From a checkpoint of a small image VAE: trained on dead-leaves pictures: piles of overlapping shapes, 6.4 epochs.
Rows from block 3 of the encoder, named by matrix and row number. Each number is 128 + 32 x the weight over its row's rms, rounded and kept within 0 to 255. All counts start at 0. After the name is the row's rms in percent of the matrix's.
# c30: last pointwise conv (encoder.blocks.3.c3.0.weight, 272x272x1x1), inputs 182-271
c30.124 097 [157 133  99 157 138 156 108 109  85 125  78 158 127 120  88 163 132 117 123  80 108 166 158 118 156 134 137 126 139 112 117 159 119 125 133 151 140 122  70 165  88 154 137 147 144 168 112 119 103 114 148 115 116 122  94 144 138 144 105 148 131 121 146 138 129 122 141 155 118 153 110 150 116 116 139 147 164 116 143 170 115 150 116 123 173 139 170 127 115 131]
c30.125 097 [136 125 129 158 129 134 120 119  39  86 131 126 110  97 111 105 110 132 100 109 115  98 151 109 133 150 116 129 225 172 106 107 137 154 143 112 140  99 102 152 155 168 132  91 156 139 117  90  92 140 101 199 148  92 107 133 121 145 121 138 123 118 154 136 122 146 135 137 117 118 141 143 141 110 121 100 110 153  93 126  96 175 126 137 196 117 154 125 105 117]
c30.126 093 [174 167  66 147 117  99 123 141 132 153  75 119 155  92 111 139 118 142 134 121 110 168 106 140 145 136 198  89 116 123 134 129  99 181 152 115  68 127 103 113 170  95 126 181 130 142 118 145 140  78 141  91 152 131 160 136 111 127 107 126 164 109 118 139 119 168 136 171 128 192 107 121 156  95 116 199 100 135 177 116 104 100 157 139  90 160 120  99 130 247]
c30.127 105 [137 131 162 153 168 147 117 175 130 152 119 108 158 138 159 130  92  83 102 146 120 114 147 125 157 156 104 126 134 144 192 139 114 119 148  68 133 127 149 161 135 107  67 147 158 154  91 103 150 113 146 109 133 129 135 152 155 160 126 153  99 103 152 167 108 152 159 108 156 126 118 139 125 100 104 123 155 187 136 131 172 142  92 140 127 109 115  96 120 139]
c30.128 092 [146 158 144 135 124 156 145 158 124 133 159 123 157 158 161 127 117 103  96 126 134 123 149 115 100 123 107 115 116 118 124 151 144 133 187 101 128 120 156 123 120 146 130 143 201 149 149 156 110 111 108 106 144 114 123 145 113 123 185 130 150 134 130 132 131 132 116 117 118  66 151 130 109 126 129 124 145 124 107 162 150 158 165 120 120 115 157 121 112 122]
c30.129 099 [135  82  75 135 130 103 144 138 174  52 161 183 115 136  72 145 177 198 153 127  93 143 146 127  83  95 157 179 103 133 142 115 144 114 121 151 170 112  43 162 111 110 153 114 174 139 127 125 142 192 230 184  83 125 122 149  97 136 107 160 183  93 147 132 113 108 130 121 139 148 153  87  64  87 142 148 129  40 124 157 153 143 114 177 114 114 143 175 126 140]
c30.130 107 [147 121 111 125  76 144 128  75 107 138 108  66 164 140 199 109 123 120 110  92 138  82 169 123 165 174 140 121 158 140 140 198 149 178 121 113 115  93  80  65 113  90  73 155  92 195  98 113 144  86  45  85  86  77 146 140 101 193 102 170  88 112 149 195 101 193 208 167 155 131  87 167 175 113 147 125 167 162  94  83 169 152 175 104  97 103 112 141 116  88]
c30.131 101 [154 169  81 106 170 168  92  75 100 119 123 183 142 194 148 103 156  93 174 101 143 120 104 114 102 135 109 147  80  84 130  45 229 148 179 183 123  67 106 154 147 114 118 145 155 118 126 172 105 136 197 131 168 137 233 139 101 121 127 117 151 203 101 124 159 162 116 159  91 156 159  69 104 123 180 116 100 108 114 142 145 115 100 157 153 181 191 173 112 134]
c30.132 110 [100  93 114 108 150 100 149 126 124 105 122 152  57 137  87 110 125 174  97  98 101 103 108 158  72 131 121 106  57  91 181  78 151 120 140 127  89  72 150 154 155 112 111 130 104 111 152 150 122 112 151 106 144 168 173 117  69 120 119 118 144 136 113 117  78 103 122  75 117  95 107  82 146 158 207  85  72  69  60 137 131 149 116 100 113 139 150 134 112 129]
c30.133 105 [153 153 129 113 200 112  70 140 132 130  80 138 162 160 196 118  99  73 141  85 155  57 107 133 116 155 119  27 105 105 117 141 141 184 110 127  53 117 137  86 153 103 113 184  67 125  86 139 142 101  89 115 128 128 167 115 135 132 128 118 114 162 100 118 104 194 111 104 141 176 138 131 177 108 155  95 106 139 143 116 104 111 146  73 102 125 102 113 146 138]
c30.134 095 [161 165 101 100 110 103 154 174 129 144 102  79 126 166 117 115 134 143  94 120 125 127 199 157 204 149 105 101 209 114  84 176 159 132 135 135 111  92 131  99 140 226 155 126 134 111 153 122 119  88  92 158 106 122 132 113 112 111 112 115 176 112 129 106 111  83 100 140 124 135 133 129 132 128 108 135 124 171 103  92  96 163 172 137 158 119 139 130 126 122]
c30.135 101 [156 114  94 117 103 151 110 144 109  66  77 119 159 167 118 112 148 169 113 170  79 126 181  91 189 153 134 164 136 144 120 132 177  61 108 134  55 128 140 140 122 161 126  57 103 149 114  97 122 169 165 110 104 139 126 137 142 144 118 126 129 112 148 146 117 157 143 160  75 142 131 113  72 122 135 115 173 121 124  92  88 110 133 164 139  75 195 176 120 102]
c30.136 088 [103 134 137 120 141  89 130 111  77 163  91 155  87 116 110  91 136 116 146 122 145 102 106  93  97 127 117 120 110 138 186  85 131  74 125 144 158 126 189 111 111 103 104 126 145 132 126 102 157 189 137  93 114 191 115 141 148 149 115 121 123 175 120 133 115 152 146 109 129 132 177 101  88 148 153  88 102  92 112 108 130 110  94 125 135 164 112 110 131 116]
c30.137 103 [152 147 105 143 138 131 124 111 158 132 140 134 146 100 156 131 137 138 115 133 135 135 159 154 128 129 163 157 146 117 119 157  93 149 136 124 111 120 116 126 134 157 111 126 155 105 123 168 100 156 123  64  81 108 100 137 143 113 135 111 132 113 118 124 109 137 111 167  99 162 157 123 151 107 120 103 124  72 140  88 158 135 141 126  97 117 126 154 111 131]
c30.138 097 [151 168  90 132 142  86 113 170 142 153 117 108 117 111 132 146  93 108 167  94 112 134 106  96 132 134 177 109 149 139 136 113 102 202 152 140 132 137 123 114 114 118  94 150 164 140 113  89 133 120 112 116 193 110 114 135 134 141 125 132 115 123 147 112 135 140 121 164 140 138 119 147 152 129  99 193 116 172 188 112 152 122 126 127 119 110 104 120 111 161]
c30.139 099 [120 164 176 165 118 141 127  99 119 169 125 103 189 133 140 131 133 130 125 137  97 141 124 147 153 162 185 144 154 156 165 158 110 182 144  96 151 122 140 132 131 115 132 147 134 205 145  92 128 124 136  80 124 157 130 150  91 211 159 186 143 102 161 207  83 151 203 120 171 136 111 170 151 113 169 132 139 140 101 107 121 133 116 127 120 146 165 158  61 128]
c30.140 087 [125 158 143 131 113 157 144 142 149 217 160 134 136 136  72 133 120 117 133  83 111 126 146  76 141 117 148  73 138 161 125 142 114 120 155  99 152 192 163 160  93  93 105 144 169 124 131 135  85 164 129 179 130 115 120 103 129 135 121 121 107 145 150 121 161 115 135  85 136 131 131 158 100 177 154 179 136 114 130 155 157 159  79 107 172 212 101  53  98 142]
c30.141 092 [185 140 121 162 108 153 121 112  91 101 116 131 137 125 174 107 131 147 103 118 148 166 189 129 191 142 149 160 180 174 133 211 114 155 171 105 163 124 108 105  84  86 144 143 127 237  94 102  87  79 115 158  78  76  96 162 153 196 126 198 136  96 195 205 130 111 219 137 135 169  81 162 173  72 139 171 174 138 128  87 145 186 109 134 193 130 173  99 122 120]
c30.142 098 [110 131 155 158 189 126 107 137 139 157  83 140  62  93 117 100 128 143 145 101 140  45 148 136 197 169 104 199 184 201 149 124 141 124 165 167 152 148 133 117 108 161 156 108 170 149 131 138 128 146 103 230 129 112 117 182 124 170  91 190 177 121 181 179 184 107 182 138  80 205 183 102 115 149 130 108 141  85  44 131  87 201 114 185 196 123 123 129 173 111]
c30.143 099 [112 143 149 136 171 166 120 123 127 113 121  83 170  80 101 172 119  94 127 127 138 120 144  84 123 156  80 170 151  69  95 136 127 152 159 138 116 126  84 101 147 119  86 145  89 108  70 152 159 122 120  90 147 130  76 128 130 109 105  86  98 140  70 106  57 148  95 151  71 135 135 169 129  92 112  98 165  88 163 121 112 173 127 158  93 138 165 102 112 141]
c30.144 097 [114 117 122 132 141 104  67 165 137 159 118 107 118 160 115  91 103 131 119  49  81 118 122 148 136 117  97  85 143 133 161 125 134 166 141 132 138 119 136 161 196  89 123 128 131 168 131  83 162 107 164 104 121 123 136 116  97 154 148 154 135 113 122 154  88 138 142 207 127 159 133 142 137  77 108 134 130 168 139 149 111 107 124 129 126 138 161 130 144 153]
c30.145 103 [136 126  92 113 121  85 141 119 163 179 129 105 101  95 146  98 137 159 116  73  70 131 149 170 101 100  79 129  55 120 169 123  96 129 122 164 143  38 161 115 170 122  99 160 136 135 145 129  83 147 175  77 115  85 129 126  98 143 122 124 132  67 131 132 138 163 132 136 161  91  70  96 174 119 198  51 100  83 154  52 155 126 155  72 143 138 146  91 121 176]
c30.146 093 [146 156 103 141 147  99  99 140 121 109 116 122 113  87 106 109  74  86 165  95 116 152 113 149 100 110 156 109  89 141 162 114 130 223 128 111 214  97 128 148 127 115 102 153 122 136 122 118 149 121 146  77 153 154 119 130 153 146 165 127  93 115 143 140  94 128 133 130 161  82 116 155 179  99 105 154  92 183 171 146 137 141  90 122 117 117  82  89 145 169]
c30.147 095 [187 155 158 125 130 157 131 113 106 146 131 132 185 168 116 110 128 137 110 118  66 157 185 119 204 169 107  66 173  81  82 229  84 108 162  49 149 150 144 159  69 116 119 114 125 121 112 138 104 136 132 136 113 142  66  98 166 110 185 119 117 136  85 120  83 166 113  95 127  77  65 210 114 138 114 117 178 147  86 101 125 184 101 132 134 129 151  88  97 112]
c30.148 106 [155 175  60 145 102  52 104 122 105 120 117 114 104 137  86 145  78 173 161 159 182 160 121 114 131 115 212  73 154 126 118 166 121 174 109 143  60 112  92  76 118 127 137 175 107 148  75 125 157 148 112  52  76 143 142 144  82 129  58 125  95 107 125 141 110 133 134 135 128 142 117  88 137 145 126 146  95  87 184  87 125  98 158 137  93 128 111 127 133 139]
c30.149 107 [132 161 152 135 211 151  84 140 142 145 110 145 128 173 160 139 106  14 169 137 144 110 126  84 138 131 108 124 150 114 139 108 153 115 165 132 103 211 165 103 109  46 117 125 159 136 115 141 137  92  67 125 188  81 173 136 185 137 105 142  84 162 120 135 136 118 124 166 108 200 150 118  92 131 100 214 134 176  69 176 110 137 122 165 144 147 116 122 143 129]
c30.150 095 [118 159 130 126 196 156  96 141  70 120 151 174 106 108  69  74  96 103  95 185 177 128 123  72  99 136 150 154  89 119 162  64 100 118 157  83 144 135 159 114 111  77 104 111 135 127  70 153 151 121  99 127 135 134 169 166  87 125  75 123 111 117 103  99 106 188 120  77 101 185 121 115 127 147 124 154 132 111 129 127  90 116 124 156 141 125  99 108 126 125]
c30.151 096 [121 142 131 117 125 128 168 152 143  90 157 121 158 132 169 167 135 110  99 152 179 104 146 128 150 237 131 121 143 128 129 114 114 114 148 152 133  64  49 117 113 203 147 103 106 103 143  57  88  99  90 138  83 142 139  97 105 124 128 130 150 124 114 119 110 171  99 142 115 139 139  98 125 151 110  88 125 175  83 149 133 138 119 125 148 119 183 130 144 114]
c30.152 102 [112 148 110 141 141 171 155 141 117  85 162 231 142 165 105 163 122 102 118 177 132 166 115 172 100 137 129  86  93  95 187 106 126 112 172 111  89 148 157 188 150  65 147 117 182 122  93 141 139 113 106 133 152 167 183 160  56 108 149 141 145 148  94 127  97 104 127  79 119  97 117 132 120 131 144 157 118 142 128 165 141 138 111 118 129 171 114 107 110 132]
c30.153 111 [ 89 120  86 109  89 131 179 103 135  96 121 138 150 159 115 155 142 146 134 117 121 154 157 180 131 137 152 106  86  98 122 130 168  75  93 160  74 101  60 165 171 103 168 130  80 114 102 114 108 122 142  96 109 165 118 141  75 111 126  98 151 125  99  87  93 116  96 125 103  41 101 115 103 114 138  82 117  98 127 144 131 161 136  86 115 102 138 159  96  96]
c30.154 101 [141 134 144 116 143  85 119 176 165 180  92  96 118 106 150 119 147 120 127  67 143  94 138  90 156 152 117  88 154 140  94 144 142 113 139 101  61 118 154  78 140 115 107 157 154 138 135 156 134 129  83 151 173  88 131 107 117 130 117 109 142 120 145 131 150 133 120 121 127 183 120 105 120 164 115 126 146 113 113  97 125 143 141 104 139 162 148  53 121 131]
c30.155 092 [121 112 124 198 123 150 134 133 104 131 116 102 136 111 143 147 135 114 113 131 116 138 164 126 154 141 141 133 107 205 213 140 116 155 116 132  98 130 147 143 124 163 130 140 112 255 145 105  99 143  95 105 131 116 155 220 137 255 117 251 131 121 231 255 126 149 255 157 163 133 122 152 160 127 199 147 154 157 109 156 114 144 149 149 138 109 193 176 134 143]
c30.156 100 [103 141 127 103 112  72 160 153 135 130 133 104  80 147  70 137 174 171  75 125 142 128 138 122  76 149 134  91 103 115 143 149 126  85 145   9  97 111 170 131 116 136 116 131 169 143 136 160 140 135  91  85 127 127 140 113 104 115  90 129 165 163 127 128 145  88 122  98 112 152 124 109  78 199 104 180 110 166 102 118 206 130 142  83 136 162 124 100  92 126]
c30.157 108 [152 163 130  89 139 164 151 115  43 157 119  73  95 155 119 162 128  87 101  98 177 160 165 112 157 110 148  95 137 129 107 144 184  63 111 133 172 136 107 135  98 163 192  77 138 102 159 154 125 138 119 178  54 133 167 119  73  94 107 119 138 119 128  94 170 111 107 135  82  98  97 115  57 129 118 112 137  85  78 149 122 163 124  65 158 110 182 111  90  53]
c30.158 091 [ 45 100 152 117 145 161 203 166  73 129 210 135 109 135  63 113 131 125 125 136 103 157 143 136 179 157 165  81 156 123 128 135 108 108 137 116 195 111 128 166 162 168 156 118 164 124 179 112 119 154 136 140 107 160  97  88  75 122 175  92  86 127 118 103  89 128 127 122 138  95  96 176 118 125  97  96 159  90 101 131 108 153 106 119 162 144 151  74 103 116]
c30.159 099 [179 163 115 114 106 171 111 135 118  82 194 127 213 110 158 176 128 126  95 169  95 131 159  86 152 155 142 166 152 140  46 183  81 123 130 130 121 128  71  70  69 129  82  91 131 116  95 177 106 143 132 108 119  87  98 143 154 107 162 130  72 104 120 114 128 175 109 128  95 121  99 160  94  96  80 154 150 108 138 125 168 161 162 132 131  60 121 119  92 106]
c30.160 104 [158 176 100 138 150 171 161 107  59 161 137 147  97 134 125 167 111 132 138 176 134 205 126 101 121 112 149 128  85 105 117 131 102 121 139 163 179 162  96 135 105  93 154 122 182 146  97 117  93 134  94 111 102 150  80 131 141 136 125 132 135  69 120 140 124 107 148 100 147  91  89 113 129 134 119 180  84  80 101 171 122 154  92 172 134 143  71 112 145 142]